config.yaml
model: "image classifier"
targets: ["count", "wall colour", "floor"]
num_classes: [5, 12, 32]
hidden_act: "silu"
depths: [3, 3, 3]
kernel_size: 5
shampoo_beta: 0.95
eps: 1e-08
adamw_lr_other_params: 0.003
max_steps: 13000
lr_schedule: "step"
Rows from block 5, named by matrix and row number. Each number is 200 + 30 x the weight over the matrix's rms, rounded and kept within 0 to 999. All counts start at 0.
# convs0: expand 5x5 conv (model.blocks.5.convs.0.weight, 120x40x5x5, standardized in use), inputs 4-7, a 5x5 kernel for each
convs0.20,209,189,198,182,171,225,210,155,144,205,184,192,112,217,208,192,186,161,209,201,192,200,257,226,208,182,171,157,134,161,204,209,222,181,216,188,239,238,240,204,112,236,225,188,164,187,222,207,197,172,186,180,192,173,195,215,210,238,217,215,229,263,162,221,214,171,163,251,201,181,249,204,256,217,223,143,175,128,161,153,205,213,166,202,194,207,203,308,216,208,196,215,190,178,195,188,206,174,207,216
convs0.21,129,132,198,227,218,211,226,193,242,178,202,179,215,86,213,148,213,182,173,217,229,242,164,191,178,139,241,205,217,226,245,179,207,168,194,216,261,199,217,172,219,198,164,164,155,219,177,210,175,220,256,216,198,228,196,180,244,181,245,169,195,187,162,240,230,171,273,206,224,158,204,202,186,181,190,198,176,175,180,218,172,209,182,234,179,170,186,221,177,216,192,181,221,172,190,215,234,284,211,192
convs0.22,190,206,214,231,177,136,212,224,205,184,159,202,236,161,173,166,178,216,184,138,135,158,225,235,180,233,191,169,206,253,145,213,168,168,243,186,185,222,225,234,236,205,205,232,239,171,195,186,184,193,232,224,246,233,217,216,224,193,164,201,245,221,226,213,252,199,220,222,185,212,234,183,208,201,225,239,226,230,227,207,202,168,179,208,257,209,209,169,242,236,185,238,213,211,208,163,193,189,172,201
convs0.23,196,232,228,153,179,210,170,207,205,145,203,209,223,202,162,175,189,221,253,176,155,166,251,203,187,160,181,132,215,225,216,187,152,220,233,255,209,176,194,179,143,255,270,259,234,192,223,209,182,208,192,243,212,216,189,164,201,208,221,166,203,208,174,155,236,191,190,184,185,192,202,192,207,207,209,218,250,229,206,191,216,214,181,167,173,190,193,256,249,153,196,208,188,259,197,191,235,178,199,187
convs0.24,207,192,187,217,213,221,202,206,182,209,175,214,189,208,147,216,175,188,195,196,228,193,204,191,206,235,216,209,236,223,189,157,183,216,176,212,250,245,201,168,241,261,195,152,219,208,193,206,172,190,162,181,177,203,197,173,182,237,184,219,217,192,201,247,198,173,189,161,205,184,191,196,182,229,189,188,214,182,184,215,219,254,223,187,192,213,210,201,126,256,227,181,132,137,164,201,184,155,185,211
convs0.25,191,260,214,224,210,199,189,208,160,224,191,211,196,129,215,245,219,260,180,229,157,218,198,168,209,168,190,226,166,182,136,163,206,242,171,200,194,183,181,249,201,187,182,212,223,206,251,198,200,204,197,218,175,146,146,186,211,209,198,140,204,188,221,257,166,171,147,150,214,225,187,255,225,203,227,194,209,236,250,208,201,201,248,194,196,139,166,229,234,172,193,203,197,230,236,217,200,238,213,252
convs0.26,243,231,153,195,200,214,226,176,231,224,208,207,152,180,185,172,157,159,168,226,217,193,178,161,166,172,188,164,184,202,158,159,200,167,135,216,201,275,197,137,176,181,185,156,164,248,206,189,185,206,212,192,164,219,190,188,217,169,195,212,185,169,202,201,219,244,234,185,203,173,185,188,211,204,242,214,202,192,184,217,206,148,165,196,207,194,271,209,202,186,175,162,185,152,171,215,226,177,179,168
convs0.27,183,202,173,222,213,222,207,198,186,215,202,236,214,220,177,182,174,193,168,175,165,198,183,189,203,221,229,183,197,242,219,202,173,207,193,223,218,187,150,156,223,197,132,122,150,223,216,226,185,159,217,184,175,191,204,225,174,153,164,244,231,233,230,176,244,203,193,169,149,158,206,235,220,217,165,223,201,192,223,217,224,193,203,205,228,247,226,181,152,183,185,156,180,147,108,175,227,190,233,202
convs0.28,189,215,207,198,251,144,130,164,171,184,189,175,132,178,139,186,182,192,253,195,203,151,145,173,223,185,190,191,162,232,241,194,141,217,227,226,212,211,253,210,251,219,185,177,162,177,191,191,196,211,184,218,204,169,212,164,160,201,174,178,180,161,187,193,262,202,216,197,161,212,231,181,204,190,189,227,148,210,225,201,163,224,204,191,205,222,184,143,173,217,212,173,158,180,145,234,234,226,204,196
convs0.29,239,239,228,211,167,187,211,218,234,251,222,221,223,253,218,231,213,195,219,256,217,238,181,192,219,270,188,194,193,224,195,186,189,189,189,204,185,234,175,224,187,173,190,210,220,154,159,180,185,143,237,208,156,173,213,264,193,204,203,223,153,221,179,210,192,180,181,224,186,191,191,197,150,158,229,225,256,216,189,183,216,179,201,233,190,215,175,166,214,226,231,185,166,232,249,219,181,174,184,156
convs0.30,205,227,209,168,209,209,216,255,193,199,150,193,203,266,162,219,185,157,188,262,257,214,162,151,146,221,220,241,208,191,263,224,191,198,206,177,180,163,190,220,236,207,134,249,214,227,207,169,139,104,191,205,206,210,178,197,223,179,214,176,205,185,177,266,181,231,191,220,242,186,227,212,245,202,159,210,205,238,233,208,180,210,184,196,178,176,165,178,213,215,155,150,222,219,257,193,195,219,218,211
convs0.31,173,250,219,209,275,209,218,190,211,180,201,192,212,177,201,197,210,242,226,228,217,169,177,206,214,189,179,189,182,151,233,231,217,198,209,204,217,176,170,158,207,259,277,253,199,216,203,188,222,168,229,215,216,208,235,171,243,227,199,193,211,233,206,213,236,137,241,227,171,179,192,275,225,244,220,246,230,213,257,248,257,226,190,206,225,202,217,159,218,197,139,168,154,155,189,196,220,188,228,243
convs0.32,183,178,213,178,184,216,197,213,166,215,221,177,184,145,197,188,185,177,172,235,146,210,225,185,181,205,200,155,194,223,199,217,189,237,175,155,217,239,222,217,166,180,218,196,246,202,194,144,225,209,246,204,198,176,238,163,178,209,219,218,208,240,188,185,183,244,203,156,182,151,270,199,191,175,184,189,173,190,190,239,216,215,194,176,234,220,155,284,162,231,253,244,227,189,222,244,206,164,190,228
convs0.33,223,207,224,194,219,174,159,161,189,182,165,198,280,213,225,211,197,219,159,141,257,219,155,190,205,186,204,238,204,189,182,202,170,232,239,204,250,227,127,192,181,189,193,244,263,205,219,240,184,203,163,212,192,236,226,161,171,210,215,219,231,233,183,181,199,183,199,139,141,242,251,231,219,249,160,169,230,182,195,250,173,157,259,182,215,164,174,135,233,222,227,178,242,195,173,170,221,187,236,186
convs0.34,217,211,233,223,222,192,184,218,234,212,168,142,171,201,135,210,214,156,187,185,192,183,182,212,164,180,196,188,182,205,205,214,215,207,224,163,159,159,160,244,142,210,207,180,229,215,200,202,193,228,117,168,241,184,198,167,207,226,164,204,207,212,214,204,207,188,136,193,212,174,184,165,191,228,191,203,182,220,214,246,141,140,174,204,181,167,206,201,188,172,194,216,156,201,201,203,184,176,195,186
convs0.35,219,227,219,217,197,225,258,206,169,215,201,251,191,224,200,207,213,222,179,214,224,186,166,248,168,190,216,240,204,207,199,176,218,185,211,218,182,270,197,203,184,231,192,192,212,210,204,217,165,197,206,226,178,229,215,212,155,183,219,181,203,202,199,250,178,187,190,192,239,168,180,186,209,239,179,198,223,162,202,211,197,180,213,203,146,202,200,184,238,199,194,181,222,206,144,184,128,200,224,182
convs0.36,186,205,188,223,213,194,174,194,239,224,192,191,212,202,223,230,183,218,211,177,167,206,240,219,236,195,212,206,206,207,234,203,196,224,178,218,232,186,212,246,153,167,141,171,262,192,208,229,240,259,110,169,203,235,221,224,196,198,222,222,265,229,173,212,234,227,241,148,220,184,173,205,247,226,250,164,187,222,192,229,175,171,182,185,224,209,176,163,158,220,216,179,178,197,162,225,201,241,235,231
convs0.37,234,185,175,173,126,180,98,197,211,208,203,135,256,261,175,184,174,218,181,157,191,231,167,233,224,196,162,170,241,211,269,147,167,204,200,175,229,217,198,143,230,217,179,219,199,235,195,168,228,186,175,210,223,200,164,205,222,184,232,199,216,177,221,147,218,234,197,195,154,159,178,220,231,200,221,194,223,186,166,202,212,207,218,149,187,171,191,255,191,206,167,192,222,209,144,203,246,207,198,147
convs0.38,189,166,205,155,159,184,254,209,216,172,178,134,236,269,179,180,178,199,286,235,170,144,171,202,218,194,184,204,182,203,203,222,160,231,241,171,161,163,193,219,202,224,210,167,222,190,181,204,164,206,157,174,218,206,168,198,245,198,187,117,223,237,203,173,264,225,227,223,156,158,208,191,199,172,135,189,197,168,259,230,253,196,208,188,164,188,208,218,213,267,235,201,222,188,220,149,204,224,171,151
convs0.39,185,189,219,207,224,176,218,156,221,153,179,162,183,192,184,242,183,267,231,169,250,233,188,165,236,267,225,199,257,148,199,205,203,175,214,214,165,138,242,199,251,211,200,172,166,163,188,207,241,99,197,199,208,220,212,201,195,190,251,218,233,191,191,123,252,189,137,179,216,232,216,237,160,208,200,211,194,199,153,202,213,238,258,188,246,208,176,174,191,182,168,226,188,180,234,214,185,216,186,187
convs0.40,206,189,177,242,192,225,262,184,187,144,136,243,184,158,158,231,223,186,145,169,219,236,218,187,230,230,198,194,190,213,213,181,218,197,181,199,168,205,170,174,213,149,225,221,235,201,196,192,201,217,219,226,192,217,194,199,200,209,252,241,211,220,222,218,139,175,173,253,172,212,201,189,172,218,153,207,204,193,199,209,251,160,174,240,165,273,160,138,217,213,272,220,167,145,186,219,206,202,249,193
convs0.41,225,216,179,179,192,229,215,151,231,223,193,255,193,217,186,208,232,163,192,170,167,223,209,189,183,168,170,231,184,183,246,198,206,165,188,253,192,262,192,173,191,224,152,203,213,158,192,156,175,213,183,203,198,191,172,207,215,176,207,222,163,234,275,216,185,216,216,207,227,188,163,235,138,165,154,219,223,181,202,225,204,226,204,176,191,239,189,261,156,212,157,193,227,179,206,168,163,161,199,161
convs0.42,174,197,162,214,221,200,149,141,228,218,247,186,194,223,208,212,234,179,186,189,179,180,193,173,202,210,221,142,160,249,181,215,169,186,197,149,221,154,194,183,207,198,253,248,248,184,181,200,214,222,190,224,146,200,169,208,229,239,222,179,189,215,290,178,154,176,187,180,181,224,212,228,211,215,187,220,195,181,211,236,252,224,206,178,289,204,169,212,192,236,204,241,213,191,210,172,172,206,183,198
convs0.43,204,211,176,214,224,188,238,207,163,238,201,231,190,162,204,256,240,204,138,164,155,211,285,213,159,199,197,227,178,190,183,182,170,137,153,263,162,204,210,228,216,181,180,163,260,218,248,191,168,213,170,204,187,233,216,244,212,145,194,219,190,229,192,169,182,246,172,160,188,240,216,148,180,213,229,185,189,227,221,178,173,245,176,142,251,218,204,144,154,226,192,213,197,166,166,190,212,166,144,196
convs0.44,206,158,219,148,200,188,213,179,165,175,191,192,212,186,267,186,177,220,243,208,180,203,137,213,190,204,189,217,224,231,227,203,190,156,240,210,184,171,165,204,215,112,199,235,247,218,196,182,208,239,149,241,206,200,252,167,159,212,261,227,240,184,178,198,133,206,211,177,214,200,186,189,171,198,199,140,161,208,188,202,174,264,175,234,261,135,203,143,229,208,213,194,198,209,185,196,196,174,221,160
convs0.45,212,177,217,238,195,201,162,218,144,217,203,137,255,151,158,247,179,251,195,187,205,186,187,193,160,188,161,206,153,211,210,190,222,216,165,210,264,180,140,126,173,188,192,167,181,143,261,190,215,179,228,212,203,219,196,203,220,244,146,184,146,198,185,153,269,244,206,156,215,188,217,237,196,202,211,196,197,202,200,189,225,186,193,221,240,158,190,164,218,193,132,218,208,252,174,167,165,227,214,212
convs0.46,215,207,189,149,199,270,215,210,225,214,197,193,182,272,222,278,131,120,224,254,257,150,194,215,235,173,196,151,163,206,210,195,198,217,184,238,241,159,197,209,191,232,183,150,192,208,194,194,172,198,215,222,244,201,194,223,195,191,143,168,187,141,216,199,135,141,271,254,200,148,173,247,255,178,96,158,167,186,172,182,228,188,183,179,199,204,242,226,165,228,198,204,167,186,185,189,163,193,182,190
convs0.47,161,189,179,218,175,199,230,207,216,190,187,202,232,238,191,204,189,224,243,182,207,175,165,180,192,229,206,132,204,200,197,205,197,226,157,152,194,266,152,183,196,205,187,172,224,207,285,199,239,221,206,185,115,153,213,215,199,174,177,225,202,167,206,190,172,194,188,158,165,230,208,197,262,185,187,178,194,175,208,201,200,153,195,247,218,193,204,241,205,224,201,155,272,196,192,222,195,170,165,161
convs0.48,179,195,181,253,186,227,184,190,160,189,235,209,139,186,205,252,219,165,147,188,212,201,169,183,242,237,189,203,183,164,175,263,197,196,211,157,179,180,206,228,232,227,169,193,172,207,184,202,168,208,215,174,136,248,180,196,196,151,176,228,132,231,217,202,189,187,215,148,178,204,225,167,186,175,223,193,220,192,208,231,196,240,184,174,242,212,196,238,127,151,231,191,217,213,220,178,193,224,167,201
convs0.49,250,262,231,138,226,159,186,186,198,161,193,150,220,255,173,208,214,170,206,197,193,197,252,203,191,199,217,179,185,182,174,161,190,180,144,207,242,256,226,158,218,183,145,212,213,204,235,143,187,217,189,203,161,206,237,268,227,150,179,186,173,200,229,146,252,152,210,167,234,221,216,171,211,224,235,188,170,182,207,231,212,166,196,193,206,229,199,261,167,76,193,154,209,170,160,224,170,190,180,195
convs0.50,207,208,205,212,196,231,181,185,187,204,242,173,191,229,194,187,146,231,214,182,212,219,157,213,192,198,209,211,229,220,167,221,179,221,190,226,135,250,230,178,205,190,230,221,216,195,194,167,233,143,233,184,251,293,219,227,244,136,201,246,152,160,208,176,264,249,229,218,211,216,242,253,237,166,210,265,241,194,196,204,207,254,195,222,192,181,263,222,223,168,155,187,157,170,218,155,122,140,225,171
convs0.51,205,187,229,173,273,191,180,202,178,171,221,158,173,232,232,221,210,225,235,218,196,160,177,158,170,211,187,151,167,165,165,237,188,206,184,192,237,241,247,205,201,212,210,226,225,214,219,220,206,218,168,208,158,183,230,168,189,229,216,192,219,237,234,245,179,212,220,147,159,180,196,217,214,212,226,222,205,196,218,175,220,215,207,204,219,169,204,196,160,171,212,187,190,168,172,205,271,244,183,275
convs0.52,156,225,208,204,167,238,239,154,154,231,166,119,179,215,253,128,177,271,285,162,216,208,196,206,175,172,228,204,210,187,184,235,167,190,194,256,163,149,201,248,101,216,184,213,158,227,142,185,215,210,219,224,167,201,196,164,230,250,234,140,292,169,195,173,171,176,194,245,206,193,184,258,194,155,213,185,212,178,214,190,194,175,212,177,184,194,234,202,162,192,280,227,148,184,189,211,207,154,206,199
convs0.53,206,216,174,207,151,218,192,208,211,190,232,192,199,157,212,211,162,219,216,229,212,192,173,195,237,255,165,199,221,223,234,208,199,210,172,201,206,266,234,185,202,147,165,177,205,212,163,147,171,249,191,265,202,166,142,175,246,199,224,174,143,178,221,240,241,120,128,275,228,218,192,147,219,261,231,216,171,225,173,171,218,200,166,170,138,183,151,132,234,219,181,197,182,214,209,214,178,207,197,199
convs0.54,179,254,205,184,187,182,215,203,204,206,211,239,222,210,206,232,223,248,207,164,225,183,232,211,219,225,218,208,197,174,191,232,185,199,219,186,171,240,232,162,232,245,234,239,146,183,190,172,196,177,188,183,213,181,176,267,256,227,213,191,260,218,235,194,164,122,142,170,201,199,171,183,199,187,158,214,193,200,178,196,221,196,216,177,155,246,229,224,198,136,208,183,240,219,112,155,188,185,197,159
convs0.55,210,182,157,223,217,206,188,212,235,257,218,170,190,182,160,149,207,220,138,136,224,199,181,202,181,190,182,161,188,231,182,204,239,164,196,190,232,206,202,211,183,174,204,173,180,225,183,166,160,240,199,224,229,181,137,234,215,180,264,202,196,118,197,216,210,213,233,196,150,233,187,208,179,179,213,200,184,219,222,237,233,244,221,131,215,268,200,118,186,177,215,233,233,220,197,201,222,207,168,154
convs0.56,193,169,152,178,204,178,189,204,201,196,169,225,161,180,184,202,231,217,185,236,177,171,177,237,197,201,219,186,165,205,222,204,181,159,223,256,255,210,259,189,211,163,124,231,175,207,230,189,220,243,196,200,175,139,221,190,198,214,204,240,235,221,214,232,191,207,261,257,213,142,200,154,127,173,239,174,178,191,175,216,195,170,212,183,180,204,214,205,187,212,208,196,132,224,204,147,157,126,198,251
convs0.57,200,245,161,214,237,198,215,186,196,204,188,162,174,220,191,187,131,216,148,176,258,209,195,209,199,222,220,210,256,233,219,188,205,237,188,170,226,196,135,186,171,183,163,185,182,154,215,236,197,131,173,205,190,181,212,162,171,197,187,189,168,218,194,200,189,182,183,238,221,197,167,202,206,185,156,175,192,178,183,213,246,228,249,210,260,237,162,149,193,245,230,237,154,188,188,209,177,206,204,195
convs0.58,195,203,168,185,208,163,148,166,144,199,258,206,226,228,269,206,223,152,98,134,143,139,195,165,170,180,187,183,170,225,187,198,230,181,196,211,227,239,196,185,127,219,151,235,178,195,215,192,264,225,214,242,192,217,234,224,235,187,171,237,147,198,204,185,141,244,168,232,202,187,182,205,184,178,257,161,172,203,206,198,186,197,173,198,208,229,154,234,268,194,136,201,166,190,204,182,163,199,177,173
convs0.59,210,209,235,193,204,190,190,152,202,219,296,271,183,202,177,196,195,168,158,145,168,194,170,232,161,172,191,207,202,223,174,189,187,209,211,256,207,207,188,185,106,180,168,229,226,176,173,208,182,209,201,208,212,201,178,161,136,212,250,223,202,167,246,227,148,204,154,181,239,226,183,204,218,227,163,232,188,217,169,220,199,154,166,203,220,210,227,159,221,175,189,241,233,197,145,216,193,183,221,179
convs0.60,193,235,202,199,225,178,197,205,214,198,174,204,168,183,147,210,159,256,182,173,231,250,213,192,165,215,184,232,195,203,273,161,265,189,250,247,206,201,179,189,189,186,177,189,171,183,215,202,232,196,210,233,215,184,212,216,228,245,199,216,198,154,249,197,149,156,138,213,177,195,192,202,233,235,182,233,192,189,169,223,186,190,187,194,158,232,165,173,190,174,156,197,193,208,155,222,243,181,140,250
convs0.61,208,187,181,239,147,195,265,273,226,214,192,248,269,213,221,198,204,229,166,226,190,163,203,210,204,203,205,225,233,165,222,219,202,202,172,240,184,186,156,210,163,190,139,184,204,195,223,156,198,236,163,210,212,196,201,190,242,221,212,200,227,213,188,190,198,226,196,209,192,235,208,174,197,210,198,199,214,177,163,234,218,194,227,216,195,204,221,167,200,212,170,209,196,178,167,197,199,150,175,186
convs0.62,187,146,213,216,170,169,199,272,192,238,202,223,208,186,196,193,246,204,199,175,151,150,185,214,169,189,183,214,213,176,233,211,221,209,189,193,194,227,215,185,171,209,183,148,220,174,228,197,168,208,174,175,203,179,194,192,206,215,179,152,211,231,217,242,156,182,201,196,220,205,195,168,197,171,210,218,211,238,179,241,202,230,222,190,152,227,190,201,216,192,237,198,155,213,234,168,184,151,176,193
convs0.63,176,216,175,197,173,223,212,237,214,218,184,176,166,226,180,221,209,210,184,219,231,217,157,198,164,206,182,170,193,210,198,202,199,227,245,182,190,214,182,238,225,174,204,206,257,183,179,208,225,227,211,272,206,225,194,221,178,229,212,200,223,234,216,222,208,179,156,222,231,116,213,190,168,187,177,193,211,216,164,183,207,155,229,250,211,193,171,180,227,261,199,194,211,200,201,138,216,173,219,214
convs0.64,194,198,204,209,189,214,195,199,201,216,170,150,162,210,174,237,167,193,198,196,237,178,197,251,194,250,207,191,192,202,290,228,194,200,192,202,203,190,235,210,209,184,159,243,242,203,171,227,205,204,209,193,214,186,221,201,201,190,214,237,255,175,206,217,215,226,166,128,132,200,212,149,214,275,255,188,153,187,200,159,164,178,188,247,164,239,183,197,194,225,219,179,147,153,217,219,180,140,168,211
convs0.65,187,197,202,160,166,238,229,199,206,224,213,185,191,207,215,195,162,220,191,191,214,178,226,259,228,151,213,251,199,181,153,214,247,188,228,138,149,188,178,198,222,262,217,214,181,229,218,212,198,189,174,187,211,210,209,218,220,192,182,234,166,164,181,188,219,238,239,196,248,212,181,227,215,199,170,186,197,194,169,191,190,232,193,190,197,223,258,140,210,222,229,243,136,164,190,187,176,198,205,171
convs0.66,213,223,178,187,191,170,181,222,204,190,168,161,127,250,220,247,213,257,183,204,191,224,270,227,162,224,149,185,208,206,234,240,169,162,203,203,219,244,197,165,170,233,185,176,192,235,197,215,193,198,160,173,170,212,259,196,222,197,216,243,241,224,205,194,193,201,245,138,161,139,230,230,173,194,164,228,197,199,198,207,169,170,162,223,165,219,240,188,207,195,209,155,205,214,181,185,208,238,196,177
convs0.67,186,215,222,199,217,192,187,197,171,190,248,197,233,170,255,188,210,225,211,235,227,179,219,187,190,222,229,198,233,192,223,237,211,225,182,194,299,165,187,130,217,230,209,194,168,211,199,206,218,185,229,175,176,205,222,202,217,241,196,195,198,210,268,160,159,174,220,233,238,184,176,210,185,204,214,208,222,193,199,225,214,198,193,151,170,184,234,223,169,142,231,164,198,208,181,232,188,181,175,212
convs0.68,224,189,219,210,197,201,177,221,207,180,183,191,259,227,248,183,240,171,189,190,257,236,217,173,181,233,193,194,183,187,233,244,211,178,218,196,147,226,227,194,192,191,215,203,151,280,243,231,201,198,209,201,183,158,217,170,223,226,215,223,224,194,166,171,153,234,209,204,225,232,192,217,228,212,210,232,186,211,218,252,187,186,244,206,207,154,214,229,210,179,174,131,200,207,163,194,179,185,237,159
convs0.69,205,239,187,202,226,219,198,252,207,243,182,175,179,195,224,182,208,212,157,203,198,170,201,201,207,210,199,211,199,189,157,188,194,212,154,182,178,177,169,211,214,203,172,180,176,224,251,255,167,215,224,199,180,268,215,176,188,215,293,188,228,222,207,268,193,236,221,196,224,251,160,162,211,196,187,208,173,197,193,243,251,176,221,201,266,233,203,285,207,207,208,210,213,204,137,122,131,156,172,126
convs0.70,233,178,216,246,153,227,180,231,223,139,217,236,228,222,197,189,210,258,199,183,247,228,226,210,217,216,203,186,161,190,198,233,201,179,185,216,216,135,185,192,205,201,220,171,194,192,240,201,166,192,186,220,201,160,198,175,170,188,169,154,219,206,193,185,159,155,233,246,214,183,193,239,201,191,216,214,216,167,195,189,189,214,176,186,203,192,235,249,231,200,228,244,222,274,304,265,244,180,233,219
convs0.71,191,177,217,220,191,194,177,226,188,181,145,186,132,201,166,237,211,201,183,184,186,190,194,184,200,203,166,181,173,181,170,192,216,192,212,204,212,236,181,258,203,176,210,233,188,214,194,180,208,187,260,231,248,198,245,213,217,253,226,204,217,176,121,201,111,152,162,172,174,137,162,230,252,208,173,226,192,204,237,196,170,159,191,209,164,135,129,213,211,181,186,176,189,195,245,180,169,214,185,206
convs0.72,213,207,215,192,230,203,223,183,177,221,193,217,223,199,216,241,188,259,174,204,199,186,222,180,188,191,199,192,225,237,191,186,203,227,184,242,213,216,184,219,161,213,212,198,240,152,186,194,199,180,238,193,240,205,197,199,169,223,200,193,181,207,179,175,197,213,203,135,169,170,219,202,156,159,132,179,199,219,216,223,184,203,205,239,164,187,202,224,171,169,227,285,143,170,162,175,183,194,137,150
convs0.73,191,189,191,211,207,186,215,223,224,193,215,193,189,135,234,245,117,170,229,225,194,186,216,237,219,241,198,187,171,208,176,216,213,172,220,244,183,151,190,187,179,179,166,196,191,210,184,227,257,225,221,202,196,204,168,220,253,232,227,187,177,175,192,181,215,181,173,197,170,203,195,215,212,234,170,248,195,237,191,179,200,178,218,166,177,236,257,186,213,235,193,193,170,202,160,190,169,172,210,214
convs0.74,253,255,202,201,196,236,214,192,237,174,216,187,132,195,181,164,186,218,211,245,166,172,214,223,248,218,214,217,206,211,182,204,233,201,178,170,213,211,244,224,185,164,162,200,254,212,188,200,204,182,184,210,204,186,137,192,210,192,250,213,206,182,257,170,212,262,251,207,198,165,290,253,213,240,176,183,222,160,222,132,233,199,157,191,217,182,218,206,209,186,167,172,201,201,188,190,231,190,213,201
convs0.75,193,172,200,167,170,188,221,196,191,180,197,208,181,233,161,209,207,245,231,172,126,192,253,184,203,211,201,196,177,170,172,201,246,218,173,202,245,225,210,220,232,221,216,209,222,265,243,158,214,212,136,206,185,163,154,125,197,168,223,183,230,196,185,190,168,266,225,172,175,200,221,220,254,196,222,212,151,196,179,173,185,193,190,156,149,178,212,200,197,268,144,191,180,220,229,171,159,231,203,182
convs0.76,257,191,181,226,217,238,186,169,190,219,208,239,195,164,159,212,227,209,194,206,231,240,223,178,184,136,210,190,181,138,230,229,204,192,203,208,184,214,220,240,171,231,172,215,213,228,211,206,208,218,208,230,178,242,236,162,207,186,220,218,128,189,201,221,202,195,183,253,202,225,214,223,223,216,185,183,216,206,194,237,206,207,198,233,226,208,172,200,214,218,227,199,224,211,198,201,167,129,181,193
convs0.77,127,227,230,202,199,228,217,182,244,187,254,150,178,168,99,170,203,225,283,184,192,150,212,174,164,217,167,185,192,204,167,218,234,238,219,203,155,173,211,150,216,253,204,190,161,196,188,173,191,187,195,206,168,220,186,217,213,223,207,205,173,137,236,192,208,135,255,288,237,144,179,188,152,148,132,156,188,193,202,197,207,150,200,179,197,159,239,182,169,241,244,182,177,171,191,168,213,198,207,184
convs0.78,135,199,208,225,186,183,217,232,219,241,227,187,105,217,244,246,202,218,212,191,149,208,206,198,207,231,197,219,217,198,191,210,170,214,214,256,240,221,140,131,241,298,223,140,159,137,194,184,195,179,190,227,213,249,202,220,185,180,151,174,248,167,148,195,200,238,198,188,165,193,188,235,198,152,154,200,189,182,206,161,172,156,195,243,231,154,225,268,208,172,197,232,211,148,204,225,190,226,205,136
convs0.79,190,203,191,229,194,179,223,212,173,193,204,212,212,179,145,167,154,182,219,214,137,188,218,230,234,181,172,210,200,160,247,207,188,201,176,184,185,283,259,184,204,170,143,222,192,178,186,214,226,174,225,221,158,211,152,138,243,244,221,155,263,219,230,174,185,155,205,130,134,199,211,184,191,215,230,194,220,166,164,240,215,174,222,194,212,207,212,242,214,235,178,191,206,207,173,177,237,187,177,157
convs0.80,193,233,207,229,193,202,232,143,243,223,198,215,175,247,200,196,194,191,174,195,210,168,203,240,235,192,196,210,211,235,166,234,210,160,261,221,132,223,117,194,200,175,235,174,150,160,192,272,226,211,193,221,192,180,245,231,136,225,231,158,246,187,204,250,193,210,187,189,213,239,229,193,222,231,197,164,196,192,165,260,215,202,243,226,192,209,175,219,134,213,163,227,164,180,221,147,222,213,204,223
convs0.81,216,197,235,204,218,145,172,230,188,225,151,192,206,199,198,214,151,239,161,201,184,199,205,194,181,206,200,185,212,191,212,184,152,186,224,232,294,137,97,181,204,234,200,171,170,207,256,157,152,232,202,156,183,213,185,188,204,205,197,249,138,194,270,150,172,218,229,205,197,137,190,219,180,191,248,200,200,196,218,145,207,210,128,161,164,230,216,187,198,225,218,169,165,163,235,184,183,203,211,215
convs0.82,202,203,227,185,202,176,195,187,207,203,226,230,225,185,204,218,215,247,176,176,255,176,175,191,182,215,176,188,161,138,171,226,162,183,178,158,201,137,159,147,189,200,165,214,182,226,195,227,228,201,221,241,188,232,212,167,229,210,205,224,203,223,234,155,232,218,230,215,155,219,208,230,180,192,186,174,187,203,196,231,134,187,215,212,176,183,198,167,189,161,166,166,179,194,177,144,162,212,241,220
convs0.83,170,169,226,238,237,235,194,211,226,169,175,206,197,232,217,224,232,137,182,211,234,217,252,138,214,204,157,202,171,193,221,177,214,215,249,270,236,244,192,225,273,257,218,248,193,254,213,218,208,190,203,213,199,170,177,203,219,171,206,178,232,258,242,190,228,221,192,171,212,216,188,179,212,205,233,189,184,217,195,229,250,189,167,216,184,237,159,227,245,254,206,207,224,222,148,236,227,207,212,235
convs0.84,206,176,169,237,201,206,191,255,221,208,217,197,220,261,188,125,150,168,157,149,155,191,184,163,196,215,211,211,219,214,203,181,212,216,227,181,162,217,195,182,160,190,182,224,146,182,238,229,230,244,174,169,227,230,253,163,172,191,264,221,95,135,234,202,237,147,185,197,203,231,216,227,213,225,249,183,185,179,206,222,218,204,203,227,250,127,195,206,173,218,143,197,225,207,159,185,188,227,199,275
convs0.85,198,236,221,220,201,245,235,211,230,217,138,188,217,219,181,162,230,212,194,256,208,207,212,182,214,193,205,239,203,222,132,206,234,160,142,126,235,203,245,166,225,228,137,172,205,232,224,225,196,222,219,184,189,211,230,122,182,273,241,237,100,245,237,187,213,234,293,217,212,124,218,238,183,199,176,211,229,162,195,238,205,192,180,214,125,172,155,233,181,198,163,162,279,198,181,231,202,281,206,225
convs0.86,215,189,226,194,166,227,153,207,200,210,138,147,183,221,229,137,192,191,221,148,248,229,255,220,219,186,158,234,189,195,171,200,237,202,208,245,245,287,191,190,202,201,161,123,112,217,223,175,183,200,201,198,188,205,174,234,245,166,146,180,236,213,163,196,212,237,254,137,195,188,222,213,128,184,151,228,213,209,178,219,226,199,225,132,220,183,250,219,229,209,238,188,189,240,143,209,152,217,210,216
convs0.87,184,196,226,184,177,177,202,157,192,152,177,230,193,193,167,193,243,235,222,197,245,173,162,218,197,169,170,154,201,195,235,184,207,232,202,229,205,177,220,245,239,214,162,173,232,214,232,278,255,179,198,215,173,174,166,235,214,168,177,206,248,246,191,191,225,216,219,177,185,227,196,169,205,237,194,216,184,145,147,210,226,208,186,212,239,203,206,146,222,180,240,202,210,231,241,188,177,159,233,250
convs0.88,223,200,214,172,214,200,204,247,172,182,211,206,193,173,201,208,168,190,243,209,175,215,221,232,229,170,188,203,221,205,175,175,206,218,176,220,186,211,241,216,158,171,243,222,243,222,162,175,198,247,175,226,192,256,196,229,143,213,200,184,198,174,196,232,160,187,166,198,164,156,206,229,192,186,209,191,167,269,177,202,223,206,187,173,195,198,189,196,250,165,211,203,192,189,211,174,172,176,168,215